Rows from block 3 of a small class-conditioned image diffusion model, named by matrix and row number. Rows with one number within an expert belong to one neuron, the router's apart. Each number is 128 + 32 x the weight over its row's rms, rounded and kept within 0 to 255. All counts start at 0. Numbers have three digits each. After the name is the row's rms in percent of the matrix's.
After each expert's rows are labels from the 100 images, of 14848 (inputs lightly noised), where the router gives the expert most weight on average: "colour at peak" is the nearest of a few named colours to the mean colour under the peak. Only what is clearly more common there than usual is listed. The data: rendered scenes of toy objects such as cars, trees, mugs and chairs. In brackets: how many of the 100, against the usual share in percent.
# router: router (model.blocks.3.mlp.router.weight, 32x160, trained with AdamW), inputs 0-159
# up: expert up (model.blocks.3.mlp.up, 32x80x160), inputs 0-159
# down: expert down (model.blocks.3.mlp.down, 32x160x80, transposed), outputs 0-159

# expert 26
router.26 101:128062143117115107186104137140158088156082140157117168184179148141086163127172106146106150131094097132134148164110141131161098149128155123171078088117132113163133098170175120118150163091195121123133161117148101126108159138105142154108142087124089115126203135150206090111070167118168147095178115081165111137082083158103124089116151128090147174167178137096102164114097138136203079113175117075142121119157098108116128123111090108167179085118173190145110092078082142205064151113128121
up.0 086:141155180121148090153121151168114124116106138140172124166117148154125127088096168092141107131130165106148067152136104085112091118149115095153128036106159168109099138097126111122161148122106065150125125140162078148124120175122096058111108138131098128112123091147165110110155160061110096122123185170147140139129215103168106112119157148169141165134158125120117122103165158206109211076146112139098176118076204138146145071157161133135136055138120075137160145127200144107139150056110183
down.0 097:115150173104162146139110107101086132123140129118162134114166113090117097148107131103128148117146181091125185155123142119118078173096143119131125204121127090172122124102146113115151115147176164159165137133113124102108097167156141018158118081125063087198096103133102109123142082174170102072092148172119157149126071115102105141153093139079154108125083105148080142162113129168111170166091158122108127101149078116119171101167112147161171237098146139124181184151033104147126108105132124
up.1 080:112104090156170155165092185146132083092147159168106123099130132118122130094098081118137106098089145169142124070107130146148185183128171158127092093090177091088138130073125084110145172113117093165131209125198130158138149076112168085167222120116170090119110168125147135141136122138097084097160119104150172183105125124144143191108115091141176087099142121053143137136177111096072144089107083127138155118137147176110097129110169160072165153131143110068084149132107158167122098130161148
down.1 098:126108124110111196166097086109109070131109102109074150140139149111130186168173134115118175162123105150094111108185112119105134094101104149100049100155173150133143074130096184101094100129138147164147121135095180060176108096069057127115147129133143160089147129142166135142159164138164085133097127054142131130148125121132116072139111106118164043083057091172140106157169116096178109171131075091156149132174140103125076139107148158142171161191164143133084125148144118144165150176141144
up.2 098:113167134118127129141158181083140129124120100147120147127109129099124101095161172103155134141095096116060117144109105108148162132140138133100175118144151180000119124119130144120127131159096121113123142134138107104197177114123128112107153167115094128099145147184105109121110123106098122149117148143106203142095112139060095156136159184127096180152137088098132255145140141160087107099108149096128124093107164170111115100118148093148163131127131142120094126155142113170109085143141079
down.2 099:145166146161165080173158089042116157134085136161182076133090120089155149178151111147110137154180106138119150141096169143179128156067128080121107108101067106211133192109078166119156083145143144179117095114141142193103096080091105139121129087113109140137122148151095175124073152140133135154171112074091098116146168111128036074124101118136114127152116109138206087094117069144202148102097140151141136112101081121101095119140085112114147128165139166101107147140093148128144134118145145
up.3 094:093142118074182129115127144068102044171048190115139117087171098131095095087100134071096151090142142104165114144118101152161121154162146139126098130097167128150133152152089078158184150080131122108108118081098137159131164188059172073087042148143071131155105083147120095111148105096103089099131099156139165144102124141127170127102142151181123112116125059093138129117083127141119135148144105193099132128139107119147178153151152179124118111109203135111063116108145082166128099132114157
down.3 092:130157160022167139096100155082176098083072136131126122106102187164127205141138120192117130071142162101138140121131135135141088128066134151078140081122146139106155097102155112168160088188134129102104111165142098145198124129100120115178175107151098135122123144102092139117126162142152113139128043134137095135142136172079205131170089086070171130126116112151130136148075137178150139140147156092146139132136137155096175159169105177106144174139172122127096118124097221133156158104122092
colour at peak: grey (59 vs 25)

# expert 25
router.25 057:128162101161115137165153130098138115110154125126141117195143127179134169107101116147171138135149128170128086084215124087152111132133122146169108127102139113100146122101138111103186078175121135099112183158140150151166197108043172154121095160158114136163157139198119115143107178183113143143186153111155166120156192161145125195111129132135134163170164180104159198073145144165141118164142133146098094098141070093153153072114115189149179117126132037127102162122126165088104134106130093
up.4 097:137057139074174111076172102117141113125114078123132158114149113134111118232110128127134170166113153108095164126112108131166165091105115089100121170121083087208171171128135153122101116086149080140174157150143121021103063126080104106151098156123100150164133130131134131102139155106077096139179146122155150183110082054142150122157134114093121140160116108075119132135120184131160096194146138141147121203149144130170072147103088128137096112156166143131105121127106174101128088115167077
down.4 090:127062141112191136074149160036044137134097182147102087149158046143150111123156098164131108134105109113117126143145132155095115177131136153149115080107163120171127106129140255167118155130142136109190168110102148099131186109126166033112087118137133160150151167110145179116084112143192095133084096142191155150143136096117142109108140131123103163158148141107169131123192093139103108103123145101130121147168096134118089096127140117104119113149082115090090117145119122080082143150139151
up.5 112:125142117156098123150112145147152183116080066143097144090091159132149121182159107138133159117147148135117148062134170138121177114125120117099129137138118170159126128087156161075136148102179163130149121081139124125121079090118165114141144130201117059095164138112155157058130112153154173053102132135113134098151095103141088216102119097107077104149101207107147145123138137113161169070079069144136143127152111205085153147130094153155187190097115125169131167158165204117149112172109150
down.5 111:128130114153110145185097099163122165128101138113138109197120158090147153104148174167115154133113135124095124038104093109057142116103110125139099171110142049162104126111147127097112117144116120114134121140088144127132189109122075128111132134193128125084153141197085130112169142130070159152185123111089110164096166125112134065190129171113055160169134193150103099133145116116125164202177096114135127153150122149107207110113140137094180082104107116148131111129113051122140143220128095
up.6 104:120114111138099097140213111193135154122143007110137129141144131103116132104096126075127110123105140146145129161184120148141122153106117118116138093125082134051167132136091148118153140154165138131114125121128111157144154124135112146114132111149164121092144123107130124120114137101136092124138128115103156086118154155135114091120136109118145125131098097144101066141145128123124141145115176121114127244107120245094108151154133140125118111141091000168123112102145143133155095155134108
down.6 110:090118155128114115164008111182127147116138215128116110128137118132108134134116121109134168080137123145194117150164134122134147113127143082097130138153154126056137109111093047151161156096142158141112142128130125175151162145165099170134066129140122095125143107146110160142153124107102138112118158106214003177114103152106113119105105133126109117152115125076161064113095116143132168115154126146119150072160102134191140191112160172140120139139105189051119123130153090096155104186101119
up.7 094:115111146133134152116124153190161139101069145146147131217082083158114125143173083111112095148137113087104100099157130124128117119094145146136104053121033163114159061127118079113036138150093091103151168117157114157140175155132093031157104128109126098130119136130065109148128149134103125104151128156119201112159077155178182140145087162159149152125142184123142173078096155121144097097069160124115125117123140082137165151162095154153081185121092185140132166119138106122136142103131106
down.7 101:097110143136103117146111134136114176108058142111149118030113142121141095132223183151179141114109162059080192083153138127172128123116146136115115214137207085122141132174173091105047072119157142117145110162130103134111123115144148063096116135135140122115121161121157141164122108118101075126088137131123138154139140138120175085129127090086174161131128182162120168148126147098127109177181122102103131100132125167156151161199166134128110079126062156165131118125079148094126094143161172
colour at peak: brown (62 vs 25.3)

# expert 6
router.6 058:159135144128125139111094122135110176120102110144105115168170111118113157094074109078116171109082140123255126114130142144154148106108134150149129145120140161054139074191120141098144152125147163107136183103136129069120133151109115121143079105153131110167121095174144095181116109140123151104133154139101126111156165109070127106111129155138136120123130121134116100073132152146141102142136177071227121093133111128114111139151146193116117131131138056253062125172150127147115078149114122
up.0 108:078127121141123142148088093110131146153150140096151153073122146083117106145194153102107100116105107122150112135103116111176114141173106106118112129149114094025135086123149165173080086081087122123125058080125138100138133094147102085099064130159127144106103166164143124093082150155148109114113113132112212081136146137137152154145138141110076118107112121126091215125076076086150114098134111144089153225129114082097090151157117083100105127117146076254137097113108109131132123122157126
down.0 103:090121104135097131127209126000083123121150168133091147171135123131132171143160136141170161105134159089111134171098121147104112113117097139150148154111150127099151116160125255188153154154150141136127041095127077230166120110114148093140151149144130101155118124119153102093163088120124161173150143114090170126117112135136088101132116107110136139139137169171103168117159116118110141149144100152086131233097148130108120122140166108161098138138154113087131123118168121147131151167120185
up.1 089:109160094172150177138108135164093105141107036148146141147102117147159191095114126113165172106113138103074119141166203124153167120121118145161127145161122145122100142162128150068076133165132162126172114127108100126139111166184062076135118124126111150150159146145153189071135165119125154143166122120131129207130160116155131083109158136165133094095156122108116108135070143143182114084044098128139140030104093095115079062125200138071179153153130142131122117101158130129168087093153132
down.1 094:109112129137127085074100122166124123095147075112101104118162151163145095124085094108082133141110144090102142142116057144129144190142128112104110092106112112192151138140121124065097088089118084123160136095146099240132110159170163091095100122113144095179165127107128119115105060140141165121074116109147074117129142069109187144136172144081190145106064127090130084139094123157047118156205129140129125109164146076128139097115086180138130087091122106174058115104119073126128144122124120
up.2 110:092141173159113170128137148116078146067139126110147110128132137143119151077109052147089149074126112107170121133108172119098096106151119141134114172150140141105153160168135141140169218160128138156128127112105123145088111090130116133125134177102159151143078123112165220131149118122132164106196116125177143207137155085123159133152123138135186186110119145105116096097114162174086139052165156145101114182113154154061127202098140126152163144127139192049088162118099104166070108162129095
down.2 107:099158161152126114172099132146189106132104175129105167121118142162102147167136168220128164101136118101070125093146069140073115114094132120157154139131129100123095138146099192142233000108157141116068162140141138112148119126126117131142140153134124101107098107165101096075072130147143168090093142169154066118093160097114167115123131113145172136123127164124149138135171120157159137184075117107175105158148160162170170130095141120103165119123092076084143096176118156116090115138134135
up.3 095:100118175145186124091076138127142161120152141137068155153109107129141130096135110143143159137111126145160108160150124135128111109085149124069115156103119161153135114205102127186155140140112102117084118136157146147169136137143138148148191114137134185156173098189128064098124174124100104139167129132135117181156162109111091186103127117147167102130160037118167127126120117168107126125149175022054142067127127091080113126026118135126200115153111086163133140156067186115114105138139089
down.3 102:146067115121124106110155135175142171123136145148191052130128125133161087127090119105134091171114136112079136145137045114110127086179156145156125126152123153142127171170130120091150188148107166130184113126101126167154119158129143191127076168135131126148143070110144168104112135116145101131084145118147118036123098161173098111101132191130130129127170026086151152117117156139180134182075132162126110089121121081084003162110111123139150148151138112116120153128157062109106151113135159
colour at peak: orange (39 vs 1.7); yellow (30 vs 0.9)

# expert 0
router.0 086:130072104139223103141110143123197111081218094155085130137098061111147148147168086137141173140188145139100186165113091168096103116113123131162169222193134168147120168156122137125114112155153139048114162118069136126097153149081107155164166106141118157103123142139110157057100094165188112164096138141148143124136153090089134147116115140173093155073109146114156158137179147143114122155133146148111121094108125113171118143106110071106125107151158191139171116165136141129171098112118166
up.0 086:113164127139119088116083171101147175138107097165093084092157133172093078154075130112164169147129122135131107123124118175121152164145119183167156204157096106140139088131135089106164137068093106118158093111132147163153139149127075123161082126154136111130131120087215141187076075071120077163122123099145138137175119142122177145101177109189165149057143041176139129161160121172107104129112186081124127154148128132127101090158189133115113109116166149154137172138153090117177062140104132
down.0 096:141126163093079186117094084139138183111093168100144149172134101160187150139065136171096073077131139109136169153107077169150161177108154128096111076103148166137129155152117108118143144166167180113180085146144100098121161138125209130119141156155127114175116115175032108144126178150143089203134121096166112131130116163155140131158069110053136097084134036147104122093181153180151170113176160169139140145159131127129145090119077098144109120145165148142127102129111103115110142146126143
up.1 104:126165139129116171097152141149117095137089157173155119178122120124179087170157151110154141127145103102111156102103199114173124161112115157139128114131203131194132129132151161159075156088127070150115169172138141143129067075132115109161114108105134184112131109126118103142088089139079152049081148075128146163119118107128087202150133133121171134142155043087129111137173124159100137122128193132097132134068137162163137108056138152114097092135134142129176114131253170146121108121169112
down.1 115:142152129159108121085109147129116099157101129099105139038139094140094122107172111144094128180138145068128105144134087141168138163176149109123118075117090105112132146127127187142109095151114212126108147064124107124111181112109165108094146134121145094079136089117140159140171159092171127082151130065131142120120120110135088064103129116095114141152080046150136121106183140115179121139109184158100167119096143144110122104053130158122127150132135142131199087124000108152089143093164138
up.2 110:125129133145136165098211062051135102150157124132118111101112110123165104144106156160133152116074132096132134080023118079082158099126122136163107078154175087066084121123155073177122111174109119141129139098113153055155151123183130084127114162105206103131123143145119031169172097121157097124132126125113191095130111142086126168169157110129083158146143154147127120133148117091095142155130142113140130105113116183133120102157088072128111075145137085137130102129173216137136151102155138
down.2 081:137129120186151131134206143053114097123156184147134137168084141119082160148108132122130092119154125069108123135068110092111171138154161126108166138123077168125159140134116144155100137115111142155159135116109147044120114132151153088125115096125184120074110151109167225206072107117120106118142131149162145124091104102143135093058107132111094121146108156101147073127142117133160161072128160146154144163167167171107130096158156047113172194126131129086134114113091040119112170098139067
up.3 098:192127148143167154096135086073124163108106077149108094139100161103155135113130146089132177093105125135170163155021055174133086115138133160141126101093092161112144120091112118155129164146093144083125094069116064120102185133118170133101113073125117091086127155074111166137105145116159128137146115085132117129134110150108087178123114107125121204131116121058124169197080070117154116054094129147122155146149175139191165154131142181133124140156176144109132167108166077189117126112107136
down.3 096:140102054131142151114079151082129152124104149151163164128118132160089077149102048131090100112150158124126150123165169187119073164090116121105114137123147092129178172094082113138156102137170103128037121153068181104114097131131113099150148125117114132055172109163138107130101150136146117138105114143151101147152118149107069073146160075110101059138114117149171114130071093162136066162208112134172117154175110122148154116112109175102118106159117154125117158192115210161110101183098095
colour at peak: grey (56 vs 25)

# expert 18
router.18 067:162122111177192116107155138116164197137153181167160116178142165151156171181154127142159180110155183155175163109151115150140147148157130175148191171157236144131134154065163127100162136154171155115194174110150151141142116146157119153139125111173146161150169126179145114164117144110133102135119135141105117148202173146139135157122140134196165166155147175128151194122124158171138140128105127155133134138157131075142173145126185122157166138168157118098134175167142170166175125138125206
up.4 107:158130046144120142132060121171160150107149163106094201160146125156101144150163093140150153064135106139074108161091132175090128182189092120113197120100131154111179111110177145164165148060102119122115146098185100152114132098131144120173151128136064165114148148117085153105113125109180162098058073118104130106110140093111118162157104111169097053139081133033133116093077100138143110085076157132067115128151122156121175118115077138161106146157117098156147150133138154148135098149125119
down.4 108:138144129142105157175129091121123122146195094086105126180101094115160168191118125105136166109146146065133110118133142139152075152098255149160193098139138141121156141164122101105126134105138136170109093089130118155166080135108081133192121099124134194119069113186144110161105119120158142139166089069154131140105140070129162165070040121191162111134134106151130109098132114174151149134094114124154181041132146110124104120111159139189129127121145133127130139114140082145169129151149180
up.5 105:108129124102149095180066212171080073139148125126140090131118112116126152102170145118105139169125103147077130089144171133042080116185109169107112099124142174160138157187142124101108087153164085099139112106126130127166128095165127076141102114125126143126087129081156077076142148091140139137110113114169130177160151191110106167167151157162130123139045140109110197178122103110068129126160163090108144152173149193077176114151090134109146075122133138189125139213114124116126102123148140
down.5 102:118110113112132183153108047155168073117134159129134168111093120122140101137208121138148098119139146138130135146123097150033088139054089090117157161134118070136125128196111084122115191102109181098128103136116115145095167093189134049110111142090121110156116134165087191107109124169125142122138109093171119130135097187153112073101108130105149179158226143147103130116123149127180098127075169174134124095185107108118174122150143132148160160132148122132128131038148120114106149095161122
up.6 101:144076132146135155091079146146095122138150066134176082163124126143098161113198093100119081141123126163207152143081085141104165181129122076123119139109126121065129167127116136126102134080179082115214162069141148157128121174153136134124106154134146160089122118196137099186146159140098100102195134087112159087156187138133117150115117152126127085122132127095118190118154148090085133109096127126102109197198122137134139178092090143147064085130082134140102113145144133102084076063130101
down.6 100:146112106133153085111097129149146088111157183148041172065139124141129097125180175147137140113118157177135078139141163130075127118148138187117151127150134112153125086108137161171104097180091172135238159197136097111103162173142111103137106081126155113112116110060131146166092081101148113129063136073100120104137076145138107140130091104105116151117136109117147121128137102051193139141143126124092137169195127126088154176110168162143038202133105134115111137090136123121138146099138159
up.7 105:089077147125117162188048170119138063106145090176120137092110163112121074093129125161108135088127131173136168117113159104105126126154194104158131142155197089093143130227136138148133159116163134111046147163122105132130112132241115122136101120150154174093107155119150125138104119079179180127083145147119128112173139183132118094062082120136139107154111110138168156117093131126118119088130145186117097182091125111125090089104108175164126136123106181099136135143157186106179117161100098
down.7 102:120096134130113092172141119172098052106144193095176107143122170118166181165127126145167131166123100176146097144127129125087127117116205133105116139116063154160130111226128114146134142119080125127017164108144159138116167118220156133128124147142159116086122134134108128149152114154093173136199156142137133088102130186117123144189164095142140147139126101150157148142130133098128110180108157053109155178090139087115067092103151157104125111129080128119118134080116062097078114148107166
colour at peak: brown (79 vs 25.3)

# expert 2
router.2 070:167155144137125128154024150143139158133130140118125138068167136109138146140112121143151128130144101136213132129090144083112153130129133088103150160132122173216112134130162203186145110125110153124125117144128134067118093134125150151128066188163141154144136112235130151128126138123125112128150081133135133115123125052139134143155124124103106121128120100157090226120144104156144127115135150132122148148132161100091124154129161119140090168136111255162153113122131111111137122156131133
up.0 084:128160112197155148143084154155118145075117116131120137107115141127192189113133144147119119119113101127004165139131109139150091121121172125107099125123172110149127201166075145175183193125144135087135166128107142252191128129120122098067196102130140078139127108160091104165136193103143131096113141124166205126106110125116142190182115125103136089158160127198156130136113096155122125113118089118144135096107154127121123095142089134159121126171113142118115155116142141153133170151084179
down.0 095:142153171164111095134118127128173123156083177159159153156091135148080087162121144126166123142152117096127161143112067158139130117146141096175157141105054147124125081155196132125131033198116175079149119090098113068066108118063168071167094157132146183125167051170120152089118149182124156116114075116140148107118097125161141110131103092119166125133092144121121125149091092125179158161180127115149137119080158061115099134211131121086118139121117128132154139149094097185128079126133108
up.1 096:127112194116068150092112145137110097128111132139092138127127123138113103112008100074092110082190171120164086125097174136109172143183120109066132129106140177147152114138056152166098120124127127122112150127145126127147154145146127126159134153124086108166100069059159108154125114174090160106160195088169230124166100106175065144178124145061153090097144172143130104139155131133088134073110132170127149121122121124117092140160127162062135122155117123170145130124150132081131141181164144
down.1 103:130113149088058082100127095104164075121129119108159122123154121133148135116016154165137139145091067122148141142135111146087148148073146155182127100166095074140110092136221173092130124091159103120130157159131150159113091155139120138135131130143041137126110106142069158141153140076143109149115174131174166133133172067057095111060131130202172172090074163083140134086156163137144164179134126089117109082116093107120118124113114163197123132097126107140139114108135114089095102152142128
up.2 075:186095124114115142123137181085121149115111161104153178142108114165090111149107120142098171098071107063193095113030132152098130127084080102131112149183155170120097123153151167089116105115150128094156141154143090064164131164109137137068182159135127133167135101160146127069096103116117140105121152140118145126114156165097096074120084170095124108096109115142112181060097132133129172160136112093114141059101136205162158133128149076085141138120107059028120150120129169138088162111138120
down.2 083:136105105120120136130124062114124161156123100153160099157145127148161101126086107097144087112187148046106174138151147153126104133137090165144141090103125066157169141105120186126155154160138089067155179153157124211101150197149140165174052084122080115150150122044083112096143121131109132121146191140146098085116124129111094222117164105184075154079154099090138141182132130132081155087151121138100113173105087121119185145097112106135111148093125095127154155110146146101182121158119118
up.3 105:142153197176154134048168169136186160119097104133067202176126175180139120147120104123125140076163108073104141166115177104154116206200127156144095130099190089117167109150109119170105128087088056099127143116135135162147098142146132112117127152038139102211102117098152121107126115096116158096131093129163087133103119141113145078130159102132150189113137156102108153181093116150113139130125113077105127130121055127155124094082154152123121102151180107117163087145134080130093106135113142
down.3 106:122088168177151113086148100123092156143118159127203073114109145140108140108140148044110094120093148065144086076143130109105092148076140121082174114138103182093124132141132147078121101157196166128153130183111132162084140156154135107166188127058123155149086099114103135110092110138132164112102074163125096156111157127154129187090095149118141066135102095118123121089086180133121126119108092179110148030093167156099169091065109152163129164097152132114163104111152166136181175133110137
colour at peak: pink (58 vs 12.7)

# expert 9
router.9 100:080086116120125101101156107142127132119148114116101101105114113105113109102104138074115091105129130099070127123110135090129114105134127105109108108099143101065111102126119115139114153105121111108120104110109121101139132122141136131115103111103110110133077115066097106134170138099101121038105177116131173131180120163116109116091134123106118141134111087113116058087115098135096127086112121170118143255128116160063105155158109134135122128100118000171122115122113092128100102129114101
up.0 092:121111151110133099128203159077111114137128104148133090138122135151124146120127119155104145137120131118142137134168137167088122141115134167136110129129127109217139138119124077101143123135168118131160140125147146150120108132098108126114159135129148123144128105096122117120106092121145131174109119125108157130134149116106125109105138082128158177138146127118149190162158148163151146171153151114153070000128124055212124097098116106102154136159149255094156127113144159121126169120128137
down.0 088:090104121119146151126105171122120127107162104135120139116112143122104146136111080115152133117123168118098118125143162106164100155119139127119150086126147163058134130109147089044124107114109089100145109151137139136137120151115110112129178138109165137101093125142146086196115112143153129073101121123126139183106163126117113140107129102126096095142133102124137089165130140127131085116151122101150128009142151193175158150136164103164162149097132255227110135135098165135136169166158119
up.1 085:138136146136145140122114141079155146142055128149120105096128108130096079117071065142097122082087145118091147158057089159120132117097147077199131090095082125100107136063119118205130060118120113075129144094133091095080122104183180134167104104150130142141146110109099126108123133137162109171126071108096195108079105139134100095063148122160147137108177161153084146123133128149108113116116073073069096122118083109118067162147108094137115121112171118172113156081048099121118168089089161
down.1 098:126139170145150159128099095076109129066146151126113208142105142153096167151061197089146141172172076189088129145153118090130097165132173197111090152088105084086152099096165099117127141096108116079078119140098146135116078090182086124110117165120104078114143107150138165130170090109101195096099085135105160117081115125078147135126088109081127138128102170169129191154125136090141142184105103136083125114126198109142122139159131137086126143098147087055157164117178140099150139122128076
up.2 082:111139144128129146080207153000125118147059197098127147109105134135110124076108156110119123175104128107170127143018163060100150138090132106156118081130126124220103094133114097193122098140097110134104111152139109194169115085196152117121110148152132138128120170139142125128147118109111118138099101107149102134148096136084069139131138104108102115187114123145111158169101105112124152092098131110135157131114090150119106116114158132139122134134092157180152111101129114091133167111129178
down.2 105:089111135130160146105111101103187189154090128131118118131149100089152186114152137154142107085180094124148140108135116127166148140147143105100109202125167127000125123139132148151182138088141142170144144106072127168129128105127125145139195128145106128168133149178079127119066155094156128106113118109140208116092135149137070121112142144155161103124146126077161236126198084135147188152153099116137077141139113143182073154150098159135122144126086112150134139173131166121112163123149156
up.3 097:137104102124156079094090094126149151118052106132106165124078172150112116119098152100100113068159128121170139147133152111153182108143122159168128184103116151079143124095092135138118157104121125110193119146168074069135066161149178097153115139145128157160134160086145139151168140089077118121139090050112097093138143145157105194075091139129093163168094117126103088120134157153084160114085142092163113177158136123112094229173155156100202093131121105143161117052089155105134093140163144
down.3 092:143102143175107068127109142153147107089141128185087083130154137136139142118098106113092148097202123134105144108118128132139146134138192086182080147091149134128130117156158139135215125128161184149181049101130195126135145173111136140229122154144120130168128145109158099144153143079180118124104165123162133107112122133132187176040168156143147165113153096132110140128106173074068153111132088136147152151117123156098166095120080140175124109180043144139125135095178144139174086112162140
colour at peak: grey (79 vs 25)

# expert 20
router.20 065:143211097118098159116138108132081168095152131090125137083099110155134129129170127153095129145145117166255093151099127164182091133079147134118104140130145182005163179157139133149116135132163123130140158116160128069113158147109110154113194162126149100138160115134128142099078110140110159138145141175147159146146117143118130174080170144072117109164149116106115222143113118134090112129112118139136144038086114137151100092161150115095131174140146125080102149151165125127118141069122130
up.4 111:237115149097152120130150103239116170109098109143133130138148137170097119109090139123122133117151161143117105154255144142152116148095103108081117161117125141194117141134154124149113132120127132112106111135154138112131135128118141151148196129129119116111201140132152144115097155119122107214140114099156088027111123099170123121139109123139127131140115141155156036126137129108115159140137138088128102132086111113231115158125129146095150133129166173124134115110119131098127111172121121
down.4 107:049104095125123168136069145070124170109132188116113129157114138131116110180088149070153125093099100167111114121148076061099151113136126120136149172118089106090143154089143111084080085139116145150143138135113125193145169137132123097129155131165124154123151174146098142119122135139175110143144114069123105058133151053148094167097106133122130091087111174115140119162139128117146159133117137176116109010097137058237158126115128078150119122132119049134163142155151164117100101155106167
up.5 088:206130089108122152161036151178171181127116140083164094112113146120143148129154109132116169143113156157153099076109101128140093125119104139096139119093075086220112135076135133110103126102122168142114151128123134255139121159103166163093081138180118148105118155142176165097122116125165158173121077156079121106089161160136108162123127116149085134105083111127087095135107112116111082120163143112120135057133156093188174071143136142111107147097148146128134125135132114122158096172127153
down.5 090:033106086136118141156164137131105216148153176166093148088087125152164153126147152081135155119155106138078167123149122067126144142140105118117087155099118118203174134111147173048079113147052122100110189128142112196126183157119083157109182110124143120063169155166187081094166108163141143109090128115105124086101101076144107106140157192110139138154132129116105154155085133117136099130104137146122135043117138102164137120148133136118097100146152103156131116095138104124084201149136101
up.6 110:108137100114132128135227122223117148155124170112117137130111135134143094160117137126111146103126123124103136132255137124133117131145142138123145129139118125101118123113144137157119137105144125118134109139142123000148126090157124160128123128094135145121135111115124136100092151132151149129119141142104110095149141109123166173153120129135117116102112166128166057065126082117129122152120134143121152099120161181160119144136126116149143179152122130107145112144106137151135167124133096
down.6 123:148149104136112111139187122196132131117133081161137112108100128147106117133114124150166081118116126145255136137233106117157129133141117100156127136121152132000121133101123124092083081130107134106146132118112153000122131091153122159111038126102125082168107122084146144087143129125107154122151113153112108111135098123150143120138130149131108134108081166162115191093092112106108141135114136113127106161157110166145115145102128138109122133112096128160137140114148147150105164108120096
up.7 110:163136154139138113150056135255129145115099111116142131092160134152142146153101116089134110135120132094135120135252148140158126117132128109206119155136161107068140117119161237138112103155133115129098118138152147030136084126133159104133062147130120144139126106160128111148127155148128145153117122160126080087098115150124147104119127123139112150104116101108101078086139141115128151148125128135150114117142169166072159139185117146117141162119117107161114128177100139133130130170162111
down.7 110:141114172122118157135054132229123084116096132136083121189143135119126110120074123124150098109134132103082136152205121145144097141107113177125161147156112144072109115121131175240123141119120102133111094156106124121136116163150144111121141181140085119125150139067048098130133137114148081119159150143129223127162151183122142165150094152193121074132133128131127237081120125152148140126165091138155128201109075100079167142110125117169122109160125136095105141110132129120131169157137087
colour at peak: white (40 vs 8); red (31 vs 2.1)